From a checkpoint of a small audio captioner: encoder arch fnet.
Rows from expert 14 of block 3 of the audio encoder, named by matrix and row number. Rows with one number belong to one neuron. Each number is 128 + 32 x the weight over its row's rms, rounded and kept within 0 to 255. All counts start at 0. Numbers have three digits each. After the name is the row's rms in percent of the matrix's.
# up: expert up (encoder.blocks.3.mlp.up, 64x128x256), inputs 86-171
# down: expert down (encoder.blocks.3.mlp.down, 64x256x128, transposed), outputs 86-171
up.20 093:141134087089124125113136184088075160141109128172088123150075168135131130169155118123179172027114070170141134102112186115157098095150097179138123074122146082134202163121145118109182157111114134148110132098049117174086131121132118097209106119115111116161135160
down.20 098:143146152126188120106142094188082151111092149114161105162110162120124091112178099177111151120114101091150185190129106100188068141132118021138175053102101155065169136152135138111145150017118114146135119175128129137143113086097139086170126165108073086111117111
up.21 099:102102112135097090199163089112156132149115113107091143075148109170118125068128138142132107154120164168139173105154172221136162124202081096217088160150133139140094121119068140094085128124095143115094112087132140135155129095161090114091118130097117080129134175
down.21 095:127104162126106126138146150155106167121109137184076138097093141125143094114151156126117162215137155146135109174152155076166136146149095087138094043141121111152115094100098119118127102184160142113128127104074111142132126163090179130090149087066105115133112091
up.22 099:155130112123133169101109197161153107121152161115118123110157137124117122082134156094173108086092140137164145101132150168097137161155095099119092099140137159188210118122111108076073098155174150138102174122155108063061106069107130100106099158074182090107147141
down.22 102:152147114091124150159172148140123130169185152087108207139104179170121095165112122094123155157121121139175171066122090160113128060147106097117068132117163135128155103116116115128155139156132118145115092107207108125156088185134159127147075149084110137133142092
up.23 099:137094098087161086184144101120122185094136046139104130127106179125143154143169112189150132148143083101134100084124080083157159095157075156169084069172134132178090116109119123119141170194140125133165169123089175164134061151125094114108113171125128160162085118
down.23 102:184147093148137162111181138112188169170078091081133092166137131069119123092118163095081117111133097143106112176170182149120132175102166205108166132122096139092159162141134135149156165085104106100112153102122111161186083106145168143141188118179108060128087100
up.24 095:149174160145202147125097135125115149069130112165104110121109133080153108184087127123077122062131090078164135105108148119182102120146175186115125130139102103145116105112081104083206188083110175119111126115122142123145122161124050160151118085105149084167127161
down.24 094:096152102106153139144087119079142105122149149085132172100106114126122126134125135146165141108185111067108120131136177116101126122151098194142111120113124088126123165130137112101157115160095112088073153135124048172103129090130104195110203190140198127122144138
up.25 105:172145165158180108188103133138118159167086134124099122089100146116140156122051195163168155164139090132089127111143151063143101103133151117080157194095100166148117109153148137161137132069168094088177120140170155130152190132111128100174115147124100045128119093
down.25 109:207110113146160137154091059101156126103101155073179153155121119059136141148089079170166154100146195189130159156046102138111068084125136146138100100122132127114118119120112103133152118134143119070160110087132177154115118122129118157091183136092122104163108150
up.26 095:141167126162063145047161164112147146129114101126127138080132142155150119126135122105192131113128091069125123132125099125140145068193142133155133137107083096093157123133169151105141136190141102131145192071044097094098173146143090113103122049088102151107163192
down.26 092:149076150062189148114119147107104153082097124112105127173137141131162138096137135147107109151197111087129071141142199177112168134118119133136086156101161134109099098141128123124211137104174130131114066119165142100106168120071124148134139113093166124090145124
up.27 100:163174185105187091157116089118125133164139121115209141107197117104176149112095151163108120108075132088141187177090225093094147123113145166091106109151125136161113137176137106070159175105118144150150081087133099194174141103133101121116084035178144081137098138
down.27 095:168180087158141106170081134128130101118137162155083099066121127147166137149126146150107117157168108149123109144208120116177120187126145099134097105130095138110170173110114103097122203150088159119165150138121186078099128118163093109111129104156186137165150111
up.28 100:147146198195169086156108132106121117105073180137127113112120119111161152092165169109166141073098107116134151132125121116138146154128122156110163133082061037171073127169156171086136146122138144121186113124127093147126179154155125115124137118131177156125154126
down.28 096:092084084136114150082159133126123168157137087134138140127136105117114098111111087134161142138182096133153141178175160131110088120133147169119127098149081151091136131113129139158165087080111143123152151132117164112150162088154103118131148159076126123069108123
up.29 104:112129106138089138143121105149107116147131120058064152110146078159145123132134140148124169157093098194152099119153170134122149147080160166173117133114130153129208134176130127130116100151165130108134096080126086149068075059093183174158118139110106071182093198
down.29 105:186170074174117137143171108156183117117054110138134108176080144181138167129094088134109075150146120119133126083068172062118106060121133119135150151107164123119151139143125157088128146061161093132160094117091122127118101113175127142068081067160106144123133099
up.30 114:034136211163130145160100089108147117105088117146095139101121138115147128143158144140126075104108142116125106075152073172132139104140069158160127177150115082170158091105061150099072149182109146096175125171116122139162146106130181089085122121139087065137132132
down.30 111:130039108135098092105152120123175108067084134146068136149158100144110125095150124137214185124212158094170146171110096119164136161168096130124127136133130122123139105110100100151162146190167129155125109092104101125096150073164156142131145166161118130117165163
up.31 103:063123214151168084091136091109100037145125140191169096169167103101162133139132077084133153160085119106138161165103197128174127144119188122141103100144155097076098093077114114116147151144135122152132084050108064090201114150100151168099120158160123162116156165
down.31 100:179161167149170142118060067080145137101126144162176182104079095193137169172014166158076141083131169118127120143069130091139148178114111153129140116147130151145080146134110115118102187119124168154194128144142172142132089087116094144082161237191101178134098122
up.32 108:167173089103155133147094104105112125156156063164177117194091170121154110119203104115114060133111143078102120102140060157131137123141102109107082153058116106181146119143092103047076053091105104180151128140140137089060140132144120081115078148185146153101154104
down.32 107:109062126128130106040067146141169141112178130158096117097151105093137099113163126160115155121118141109190155164111168156075207120096091157152095111130106167147118136121103113174196102110134129126108140094160137105152142160170100124170121104064089104130179189
up.33 095:131076097102105086130131141114127131162176102183115078130094079132141149152153081160214178160127125081125162172124046140107114138153163105142157165040083107114122110168131155078129146091135117099147135067124197092148127107127139144078104151146096040081114120
down.33 101:169160126098107209069130117136110112176103122127143090076136112145180095066142129101100120147119096133185175146107135173131134143175132139128134162106143132074127116125166122161144168128111116131131074149140144166109134141097162092081093178119092109130139115
up.34 101:121107117161156107145135130149118076148131139147118068079170137155144084150139151121063148116119131126093106104136127177090127103102107174136156088177107128066086161166143162161136176138114114076111111106171128072150116148158095089096140140166129114207136099
down.34 103:090176099108155093128158110034118132153174037149148149160191149185111111124126069102115118116029080109168138130090149129102164106112118162148131118133121105171080135157148161153160084099131149114091102120043093164116099159145095198057131126116129146112094105
up.35 099:088087128172137133079082097099173129105184123122111165143161156109076130139166097146105164172118171194128142144149144143105127178132182075136103099133133180077099116111125099117145149173129133136128122163044146161139131160133143188134134156088152132116170085
down.35 109:127164094180126162160126077124129103060116087141137174108133145149126167141170075103191101148133192212091153110158139103121122151125133072096090144121149112168099124121118137142112147032159145131091136083193120138163212162144092101119152171119130097153123153
up.36 105:105054139158118188121106113165127056123145090147126166133162141122095123151149097168137153141119135102089138168097144174141113111164127137077091090121154138169133098081159159099133116146109123129104055059086164055098116062159084143145132134143147101134139137
down.36 106:160139145146108130144112104136128103079148115159149198100091187154146146145126131131141106135149110119127124179112131137110156120126097140126159138150139121097122109154132116129127129100166124121108153181197110128112132105178124122102146164184096137146126085
up.37 093:133091080126160139121180193135124090103114122140175140093151059098142103107089102114116117156170121052126174125171127150132072172156187035070119143121135104091085114101105125168123146165153086152099144077140111138123168146130129150134127043158203120119172119
down.37 103:159128107134103104174145105148067109127075157136151121172173085063121114123102143129152133162160158157088188085172052166133131096138120088143155118125101085099117114139134137131135139151117120126133193136163102089142135117134170141080156140138115056131067084
up.38 112:190196140088079121111128149114160126096124111112119147041126154034120082137119118095114133154129078115158165171104094190158110130149135074113111120138137130155113186091149104017098151147110094134090079122136109090149169121131060113164147158140131144139151162
down.38 100:175088135217157107099164127160074085136057116139069137049161063141103103122121089098132114105114141080120126121104098168040110187125061129099130177136150106117143142136133136132142072040127119143070116102170114106131143085141138147127200129123122148120133143
up.39 099:085077155171127094133142098130126170192111135107083101101098149084146109170036119127103090163135165139133100145127100068105123167112147163121085116142133165134106116086085128181089082157123113099208113128145122179090114142138203144056111108115107150129155143
down.39 102:111122108096133137174085172130163142022082091079149143099223199159117107134130122141114119097141073203067165146114126127175103137046139108122111104143095128124117143122139118121111181187127114096167149121122112075154184147130096111147145144124163140120111130
up.40 099:186117093153104134112147101161143109064123105062121057153105130145191143075157114128090120169144195242120126116081121098134151131129136083149102122163215183155147132078100121137124165143124114111092116130122094128127066093149154174154132153114094174146146134
down.40 094:132157145100130130170125136132140096112122126127112100145106157104101125073110125108112113195145070139116112133152113098100168101114125128101124119113167150191087127119115094109174055116087100101131115127125128129116093115124167229186179163164099104141088072
up.41 105:117128068192104141125119152114139097099140060203127166219148065178099066138181081116076082103154183182129102105148139104141106122155131121095117169101188179165146134116081111092079079073168148093156170200119128146094114156134107206142125093080130155102136116
down.41 108:039110166035062080105141122157139168091116137138075102144150165152137059125179141131192116165115132133144141147130136185130094135120115087086115087123157182185092096120121113158096076114059113143108145111155160153154069142100146065132183151127092103098117114
up.42 094:092105109118113109059104087094115130140115145094093157169108119166102102123110149122118076123137071153158133133119154107164109113112127159163155125098166201138133097095096142115195167087115176112144087119141133158170119161109144146163169173129128115128130143
down.42 093:113058121113052053108120095112170078159117091160105101167147105101104117137103102100142178116137054148098138155110150065103117096111139121127155092167136150134123139116149121102082170116154137125158149147188124156135127217113195067172136176133115155142106145
up.43 085:213150131073101129119147093081126074101147106122160123076085142174113098095139081138132105102080086098132162143107137143118118127086131084098100103126112095158126115104133125109106115124192118182108157065064102115130122068179186096124139098170096044149101166
down.43 085:155111153064033134111174178168176135149100135166145226086178138109078138107090167091100162145103151124143158186167099089120153142129104147147148142156115088139100123110129081111111147113141102146145113094080174110172119166118069120103142132103097162117154164
up.44 099:106075125186102138105128138155113126146190170076157135136101097113096124115185159131161094149111185127149128164131131164099175158157169113129180147123154147169134112110112127111103134101159151102148136161179093182080077164086113125164120185122160121102111143
down.44 100:144190107143123116099161092190208121109138104145160117117142105204112156113136156118134101090145147182148088107137083119112122128112124141149095169123155081186123111146121113123127075155135109111117131070131100124140125134129154145189113145080150147150126182
up.45 102:126122165116086161069146093129178163127136151104139156234183162089143173145189135165185153114130104120109091203101092152128049163091137102166123117144123126158090095122108101134150087054155153158152147081157146150111157121103129114168111108161165129170101125
down.45 098:119132112127163101117165146133048099126143056193168176112116159178117155176061124096150126153136054110158158116172190161123067161120137133163133125194108095110123146136120126132137163156147131148129143115151121100126134203172102057153135160101144116118057106
up.46 102:143126105078103078156121106112149143126111105121159143145150096091097200121161128106139101073095190177135146137145151147139129153176169057187150106032157146131085106108038099063108195131137129103098088067173147154082111144136122091168136133185098166142176135
down.46 098:106150127118151121119098190045052077161095058121159069103106070154126082155123167119121118106136140157139095081108112091120168104099103121130078077163164131161116147139139121148141159094084121137128090087189133119153147143132134136104109091133128081126144175
up.47 107:115127103104140133105141127140146134133171154154162075147099135119168143166150091166100097111102126121126110101147155121137128150124116186129123113145070105104194096100138118125097150106165125153165073144140157167143112082100156149061172151157147119121143142
down.47 099:178116185077155141118123110058078124160167128124171156154144145105151106132101141162119149070189117194156125121088149180111099117161154074106128133113134100140122158124141144102163159144140150130124115116153096142150139144132150190087118185095146136138084128
up.48 083:137114148048122086152117160118153159085127108140087104088154146013147085140153111123144095138139106126144122152039109121131112116154195144104150147143130126105122112146086114102114092124124065122135163177099060096105117101161122207115121125198106135098155153
down.48 091:056147146116088106097160102099123177156140109180069179144183184088150081106096137155088107137143165151159146151148158067183095116099112065123109085125157149060121121146105128133151070110140130158148128125092131168129114112142062145182148108167120146138163133
up.49 097:066101169141093149104118110126171098131174144127120118097081140134137128141161154086117119122130093112109110136179126146129093125072155058153184156127119127165182123145115151112120102120136085119140121108139132123122143162165105110141102100128152181073147114
down.49 089:183104154142125157143147164091143136161112093085115141122191087098127105165182140103136095080100088140090136114108154152105189179134131141123116120116155138100138133121105123139175133184148117157132091096091167150142100158179161172177169106115141086086146173
up.50 100:171139090121106130128118186103147152107142121166101152142100090066113144143131100182188125154138126171177115137126130161135128129161082146166110088145114128127105204098068119066151177177149177168120154154120161184140102166129194111172121140137138154182053139
down.50 096:098106138135215096174105173108108170163142163079134122170093178138163157105123137103135121162080143147072174100120132177118057224123189135148114068094116071121179142104095117072086171149130148114143151184158161177158116108110115140151195135125148127147123106
up.51 094:169103152150123110106106152099156166140124180061167114155136145145125110129072116144085137121174112159123054113150162133094133207134116097085084141107138110141100090176109106107185117187133110183118161135121137124154136064108170160078103097129149171109144080
down.51 109:147120177093111187143142255136151118115152140071146100168129125182144195130134136126172142125108146164131121119140106111140104027122176143163108083121106138145152129122114130115053087163139155158151155136149096144103155131114134089159139103119132182098157150
up.52 108:163105124070082169066067144074123124088180139112140124102188157096150113154142178091081125083134115098160140148082082197034175140099067162154130139138151047162183143148139149057143130137175126127106093119150110131164102147101153149151103168148141147087124116
down.52 103:092134118146152188176159139152161110130172118145098145178111130198157126064154151142150108188152121127105088111107101167117121091116098092108107154146156094112086127125096110140148112150086117122104102161160113046062154180218093179168131138080168112124161153
up.53 104:087135139153140074175091137116118145059154118111150179110152082181107126167209133102094136078204131134121066145124128147083140065096109072168118187124063117120098146117093102174169120152157141105126082111167083144077125155147060112121121119083142123166124064
down.53 106:144103118154162188096156153119171112158186105090079166159176120137118135128117140084124180109120194111113172136127137129129169138159116135112145129107124114092126121127106124120180144029116108114172092121144060170119172162127069094083115172138073121146154143
up.54 096:148112136118103188157120095078131111142105172141124132176137146092123106085201126129149150151120123137144113115084179114154079092098151183133135147107159130146126077123065098125159158119142139087133037090129098157103108114170189130124180167121096150157151138
down.54 093:059125103088178095195111180096174095091138079174162139132145160139152113126113129076163112128105128164057125133099138080126126170135140142128152117105159125105116128091100131131086152175135124122145144119122131123152157110143146093133103214189112144132128111
up.55 105:086078125137082127133153044145090129119147103157096196152178113138098069121195159100126119102092145131138141139091120140156143097147165067142168160133115146152170145149138108122194152159130194128112148119183155109117072140112141085167158119109137096127134104
down.55 098:166140138130152125143104148090136114134225142169088141088147138173133178133157137151141108127114204096125126125068153169102151128134104077102117132119192068118101143139156157148107138178137129142136115125137080114121145110173073142124101196103151108158124159
up.56 086:130103119153155160192082094142132100172104132085158161130118147126149103109117114100175105132109122171132119188182128177176120155105113134114130148095126102088090090108096087128129125146118110102141125087173064204165149163137192124151123111137079188163109140
down.56 091:069176106147109122168136158134144143098142087152116067160112091128189057123198099119180112057201079172162155099074137120106159119109090123122147135092169107150129144116151114128078125167109137146109164106122113050153180158101079131157140168126093090139157162
up.57 097:087096106188191175192127176177108103123181132146183141091113113102094141071120113028137176124041122086165173080079109060117146111097109167176147114140186087150182152138141161083140144119092084166108086169145112160111123132156107165177150150145143097136131132
down.57 093:118108124114114155122139082141075148173118144123140071154182176150079133078088118110100081106112079173149127167147094145187100117121189070113112119087121132137154151122104106084095126094083168138190082122111099097127143175087118091115088093160140061151180112
up.58 092:116148039112128139124130117163136159123148126085140139034130138156134130132112186100070143156146145111162149173146144078135136167171147143095110129143138151154211161104139114056107167131144138114125168143098177116126107118117129116072171108095099088172080103
down.58 085:112116100071107094133130139198161117189138091161066173154123176106176022113097160182098046155144096121143167097118107159068158214166072236150150147136092112144138132128079122118138120125167138136089142107152104129139175126095175118143160218134148139178100125
up.59 093:091075098083117071114129168146109142112140127128161156113166115210119110113123124203111085104147136131168144061139129105087132137070108159138154128188172102099148129151128184205126133120105144122098088115089092128111088111097084093061131154120150118115161102
down.59 086:153161108027119132124149155154105113119080086140069147181136119058153150162039107167168147162114151114183044171149153132117143115119175105145116094080115127149123136133162168155150128103149132157128130196102145119165120115114180166139126176080115135136146137
up.60 101:120128165072124090145134229089133125143080163124210106072162141139172187117164152103132139076135113113131065181090131098142111136099128115104150186133133119145104100107102114114124176155097067157109116088162089153144159158147059159137132144150173182129109146
down.60 096:155119132101167159084130070129138176164117131160051079165172094101108159064092168178173163075177082118108163124158118206133073118133126103133122175129120196112136169126142154153200132062110120134137114152119159120101187102136131091142130133137116089114121154
up.61 098:096121092160119124160054151087132090134144092095147140146113138177113119137086152143119114095077134132130145117140109115157115126174098105100135101091112159118181152212144100103115083074143108071103025104124097175104134108162155124144195130126153122170114128
down.61 104:199181101125139159088156082107217133114119086141018118086082151141149152124074152121173141164152164073117081140127119130091167096115086139148211097134117139125161128156124112113133160155108149057126100089152029094123143096110123122187069097147111129160145159
up.62 096:110151116102102093142139138123085168099110127165139123113122121115098121059069104150106119120133148186142176176169119181117118110167137130121069143144103087146145131138127114181158124122133191147118175097103121129108193112168093100122134108123093162080172082
down.62 098:119146113098110185170116138163111081102209107177077059048119122190125134123141137205104148151143115126113120096098134110104179152093139167114084082174086165136126135105125130128131129162168137139126093125107126084097074073094127132150105058181162174121129120
up.63 104:178149120072068132205139155120167148095123113194111105148095095126109115126136143135094165112065125183126162139176168048125147160172136154134151150192090162126091123103098154090119104123125138117147168132177126122156128114137136164103169160149142146123100112
down.63 099:137057195086134062081097169080118169165094133121138181118108091140119110144210182138102079157172073126121106143103105137120185130136146099089065098143163115131167133117148133096139050150128154158141136095081081067120111150144112148149163133190146164113142170
up.64 101:101136072127094120117138174116110119120161083115133101144171075130120091085119073168165083127055149112118142066183144138124178068115131056131115127107165172139170135173136108156107153099133087142132101188131084117153158147177144148202136156099102164120130095
down.64 098:099084127066082056128104130129164136064128182144125148118125162088087155157200113100111119117111135121146113129129108090157107101117105183118077103151106095143106111146129167139059099161115127108095093073083119124155110111109151157110090142115161108163201149
up.65 101:151115086083143177109125174113071132109104137069045130112131145117117163135155115131127090120087114137146133141021096218157138210130164142128131091188097133131166157122171124113114128183067118086137068087104110131150112098156205132177100128116173138104169102
down.65 101:135121137114148080135151114157110142191086076161165178143124167072099130122118153129129135120116146161125158142185098020115189128141143124142118154145101093118137138118140104113164154145159135112143080161066174135141133097245103123146113141151127105107088076
up.66 108:120205116087115093158106155148215143121114134119130147110163137135121068179144120056134067093126129068109128153168096153083157144113075154139100144117126137117159140161144145102155121194179114109077160090188115129153117156105101135108100115103133143172136158
down.66 106:056122087107075191145166053142107117127169122131133115129093155091166114132125095122153083108155114115141079161156133191118131168137143122133119108169122154135125111128135121100114158065114148158140166080124105105112140141133019173082106125110222135118111116
up.67 101:124100145124093160146084113128096113097148141139117148090120169169165124111129069117047184156121133083116124132126152113145115077131074162123100133163125112120151112155161147140143151149188115127081124097138135132074102069112111162205137125143131119159134095
down.67 106:090179088110122125113132114110120124094115120119096086112162096151133161126077104157146153206113154116142142156164142099187061036144074075076124104088081128166090143150123122106168144108123103132169126123154094124121089118087093145134157143144103161127113117
up.68 107:120087054133152138148148088132115119133149150099107126115152085129120118146218157102105109085131126158157187069114119184038139105136087085157072123136155116079159117137092149129123110101132120103108189126161126127143180115154105121103093048138127068113115125
down.68 106:216066145160126111076101097135114116080152127164107116074120168119109151110077077109180152160126112178125149159098094147141065113119134163091083095143163113117123118119110132112104103135114128128094192177074137122155159165137141128156093094110109110099164130
up.69 103:159103157132095112149131171162145132106114132137218165160177124105167181182121180141140129143102077121108105109120112100085117149126139179082118113141106114087104166136116156097142151120101135090114131085064110133109087122151152149141133112178066198107146096
down.69 103:178197106119133086118098169138121097143123149113043118170139121106157089145089119193089096107047122168142115107174116167105131121117130117142102109231120130104150135149092166121125128149172137119117164152131119124143115204132075128055134067124130139149134127
up.70 107:104124148138147104128140073172149117098126080125100181186120109109113174110073112078119164104139165068135133099114113167107096104188089098146171143092162112167092044097132143123104106093104153173165182107180113132193125134153124129086099174102119104105132078
down.70 108:125101131143103139097090121187169113182059142156085102142138162176108070202187094154159111059131146125129093115081109143116059089170156181081145137084085124127170129132163129091145158125130127136120143136132129131155102072058089092196117141113101182113087144
up.71 106:156145087100134154125165145126137176147155191143174161079096159143115092133141190145077079132144152088100082114131087158105168108147157156117146101163114193083102134179120111071167093144135106134121176100112172110131120130096093078101154137121147197084149076
down.71 105:135134148117123138139136161150120102165133041133175104212063109112149098178104123119085103086150119105097115137146112076161138086108126163129145077131108171142167128088111136143097144125125152150128107212098170098115135092085160079111123134175105094162130169
up.72 086:120130115155126091171139100131097109151166140136137090117127174101138071117164184121066101155134149178197100099150106140140093130180128147119080152149161105129112098092061108134134159150102149125115122094140128125108177145149132155211149080109154107106110079
down.72 084:144160153069107100116092136161139128125117100101096125091163120095174191189103073132130058092119114101145153184110174097069192137143132182143151146165173168116142153121156128118096073162164160156093125127135136081116029112185111113159144111092115122133197125
up.73 092:171143077144117146116137068129108171122176117150137108154150152179179138078149115188092147061145048094132135108125128121170169109095096141160107075085153104095085126170142156151129175100071131165142133134098115045085154119167119074137075124197129123135116129
down.73 094:102112094141191107120135135149120087169148080131095122141074132124130108108162145160076129125150087055162123132153175175061119075145119168082095159127160142130135115102159108177226155091132130161135151093079156144120173064086091167107118122096114132174150133
up.74 104:163143097072128078135097101118151134140075156130121103169127105121088165143164099153152124100147128124171115142141121131142154167155126154113124079174160084122186147135161108108160170098165149118110121143148127085132068159107128174150185082099114142090105126
down.74 103:112104096095140185198191104145087099120155139114129107082099119146138132140086130081140120147108097057113154114100104132099133169108146082092086116135180103132144145115145128121140051104112135048117129123058185176114155161106131062134124194068157147199108156
up.75 105:134143131156120162118122106137145089154127132131139195144123133150138137114145089105162202142141120121160127205082136159147107102127165145104118155131151135134093136121122077108112121148165113097167103119221125153131084154155131161146159113147142070125168135
down.75 096:212119180163107164137146130147189064147171118126145128065112095185129117090195150146126091118165135121186121133082172084097137104153156107094131117091128126093134126107093139146129112155120138142154052084042138075131153131085134110077130114113128144152155154
up.76 106:105158120193112122124179120130144152116100104055131098105129143135074115116138089132161131124093205171110091124156112148101090074168153154111121091115140179134153133115151136123060144126102120134139162151167126133154116110078173142091126095164142115200120153
down.76 107:162190167125066150125150138057139159135110159150104107131152113124124019183131162096066103148155104212144091179137091126158157124080117174128117113126125107142132108138095146133079131178103148131135147147122099077137109133137103094051109095097135152126109126
up.77 097:174068149109133102100130132197121127150119131147119083122101168088199105142132106163089164132127140162114159157113164118094100094122155119141142126130158074145081141155117056138140134143157144125136132136119146143139090144160137112143175183143150087148144111
down.77 104:126155139215122170114130157095115109146156094127133104082132066149148121141099092123145118143116131162141122097205183116077106173153169142071139155173139127113071107112115113149099107079142149148103127160160172190117154127133112140180121147150162116147113128
up.78 097:134144158126114156165161149117140186194170111167071087064081121092115105108129169147135134135146134137180155189158124063116165116183108103117152147129146082133103165161125084082130150202144159155062093134090177098169159155158088107160125147102075147138147212
down.78 104:189101129114064097079130150119119114109113157118092149139162149108121137078186130142112142144096127162144151152097135093171126240091037129160061106150147139097138118133110115141149136119132150125071084135180151161128116146102139130143138121142142138134139097
up.79 090:073152092204091111077139153145145145118138162092213127131151106174119117143173142104102151158164111129149124122173095203094149143166078145170081088160150106125124129149140152134167110105105138168055104055083129108114121169120130087061111140175094093148113158
down.79 098:146186158135142158135141135131093164088168099168157169087173115078148158120108154068115098177144098086177115103118170058156172162145128145123067079205128156087131142135134122119128158097105178092093090153107102129100139150135102174132109103089114115122100112
up.80 110:063070152080038111143209151113166114106121111131134125089137115153194080083135097120069155070106182125101108143126132084142084147113113139197157124138115090146168137124128084114143152159102109211120057164144113113181180131125116096179051127143133174123147125
down.80 109:150126149147068182164119101099127115116095128125139124126154136155085228157107094132153159160158121097158195141160107136161164117142128147088102131106098106137178125130119121112144118158107141113139162154152098148098149070145159182136177170160174214111155170
up.81 095:110170133141121085058055086132099091125093138092101096185165126140122136121213149103134159120162146129145115154062138130094116116102146155105085104108096095105192168145111216159114160146099112110099099092100196102145092115199140104125100116086150138093071089
down.81 093:134169088101184139110111159176125099114135141176148143098169099098084110114115120083079116102126120084148132162162133159082124054079118169140111138107114127091161136141111150125140075081088101170138054151153107108101150107089180111170125120158138149109159133
up.82 078:095095095139189110176128117160095181116073113177148119150107199170090208087133103133150070092071104085140153080168157108111105133215109133149136049117136134145127101115148132141129168149082148090138140095141119182133132096171114169131134172085082203166125162
down.82 083:131160118102181068084147108105095123121192120102096156129101157144126084107100169115123110104125098090163148084079148124094140142154155165120141204124124151124132129131140125144126133148149154120146152094160108146068114168105117100197149171126148166122082172
up.83 097:098066130149138096151153091150184149084210126186127146100093124192139136167127116133083115140085139142110112105094152136153113126093133150079090112098121097165126131128113130104139112145136132150091147151125147166069094119107067127125170122123157161205098164
down.83 095:133165073152122117126119144126143106143085143069153156106107151125098153077083184109137190078084146104144182067191132162158054197113142087118158101102118115110124163102124123093140141092066112131123118135125120115196097163136119093093127121203165113153162150
up.84 100:153132168101178154060136131110161120107113138124145113100151071113112166138150107111178156137171144152116112141161162123126174142123145117172180083203184080147129164099100126077133138082195135085070114073131091134204097132141166148087152099118116161156114093
down.84 098:127178123129112108118123113073098164137099175090176161132088113162146098132115143105155136108104199057123143050125105157180116138145120055135172146148081106118159146121141143119137118112115139117115126097083211115064096171146138118158147154125121123116121128
up.85 107:129128087046098091067141150111122192137102116105147088120096148087132102152120079157087161128139151094117099163077140114183109180089192136115087112109123161153171165139124109112096146116123150139131140193105131142122109097147207155166105134137144150180108105
down.85 101:137132101107152124142105099136156082163154129177113181169123136090141173171113171123123143076188091096097095139181139203040119093102127095104118120091156063122121123120114107126151139149132108157091157138141080146070129132110107109109167167134143117121052178
up.86 094:171099167126093141187104130164031087115229142135151114131141082100128122054218116082116107132167136139141123109153103138106155107153141158195134165115128106139147111106029127091140121091099145121084086115123132176085141158154138130182116146168103174137117134
down.86 090:121046129147127130093090093109083122170085167130044162154171081083152134151196127120144102135113126115141145155136170120127120129201070121108108125184197075122112140140152124147115172126104131132110165047160076161130138119163075125071129104085085121099117122
up.87 093:121147126106199110114131096160123121138088066101085148161092107112101129129083101166100155115153109147104128186099135165091146095133056070172138176155168142161174107153153128161147157103147138101067127101134118163151176066143126152147095093150124119153189113
down.87 093:163149158147094141098110095108143141132133155114091161103188157106130117114177139097115151150118188129140114120145146104095065127083121093160134117133138166079106118115153096143133076148095159101122163139030142136141092120114160150142135091102135090125105089
up.88 106:140212182109114142070129133106127130167126169100174158100116158095113138066149132129090168113165149108168121138137155128085056122107135141157082153108132131107135122132125133188132150123133197153110026194151173121178110145118118147099115087114127122148101130
down.88 109:106120142122136098153118140156111131130128172161167112131115108153167166124168113178166114111158069155118127117176164133170060089130145153144093094102135111133143137106122110151132094132144080158141184121163113144149123112142130095238142160122096143112069119
up.89 114:134153217124150145168071081170096109122143121116038157149136108156147171122146119079077146086172099095152096082112135129161097122154110197141171138105187112124113020107135169117083090099096084103111132132136148122123113133142113138174115152094128162121126183
down.89 108:093176125165108134138123158131156115130126095073140160118206155153144150186049135115092138126206179134130115170105093163101138070107101131090169150115122129134100113112112124091154143189148106133178084123131131143062121114137116171148120172125168113103131117
up.90 099:134101136078148124123135173140168134212152141158110071135121110169139145148116147108116162156069081123112144101101133096118136184111101143168095167145187140144076171175165159109092224115088131116169093108117150123160145144148064132089160147167137146154167154
down.90 105:122132114140140185102167127233112172094132081078090151139200160136125112112144118083170104092098087162092162117161127155102185141105132153124102111167093131130145122153146115101117099133156125135113121131130129107169125102106151198143070100106196105113194125
up.91 095:051135102056131101148111088136081090097171076097179117150165131114151184096135134086139108127164174086062153167166099121122152146121151137135113122127106096134112128141154167077132133129132091147125033132103145106125142111128127170144142069143142145165133143
down.91 101:098134149141105117146128154109110177115130147086171138087163078125138146150121162140090141123122168124146136099132135097093072052178129137113133130157135109140122158145145124100101125119109135150169183067175091107142110107150139155101117096134099115125129105
up.92 098:138096085187152072108129094111128087129106111164152116149052123161127088123136123123139153056089100139096150141153089082161148126144118042135175052088094123098117123163185169145157098124153100131086117166137126131135144103101127087131138172185108190086082149
down.92 101:108097096149114087150184159085100145104131063087091110121069099184143137041087091095158144180069090167179146119105090110173131092140156160138169147089194145138130149140129123154175121099119149088129068164124182051093129148138136115168122205149136075169189134
up.93 101:158145160079064104108142172128128139102180125110120167208057108047061138183151104142172127119141111158148093118139156062157112112192083130076099098128136100174140114099134173098058134095156142109093142208109171110152138116066056130085123125055119119067110132
down.93 103:144172145125125196095076109149131134115146070119094152123179110097095110091111095175066189135181153109139095140109123129121152175103140084105153144101082102143141119122118117124153089163124115116160133187183109155129108154127102098130143113097118097184148161
up.94 102:168170105132155203156120114120131174171117117152144162112154092124117136091111183125133118120105173074147149094047118152136094096148083103143118147186168077124085105125057122125147099125130077043102153090199099091099069125144122181172092106105095090111140084
down.94 106:073116149081125104121133112126112131190129176065127100090115109073124180147175123116099131137083145095137132169128149165110155160115116108172126137125184111097103121122131127123125077123143129104104123144133171161138093099136195185088079133118123068093187094
up.95 093:060084111128099147129159166087085088167119098074127145109161143156151102150050138122093133154153099181084098189163161075119085176109156130101163105144117150084105104106132116153103162200111142142094093141126134086179099098105201114125096146164132232101085157
down.95 101:109142137123147087157120126095174139033144087129131121181081101122124150143101184150134138103158105077118135138133140109113176150115094082114087165150109139124152106111144129116116113122121137129110199132097101101105144169162063161036116110190190139152119161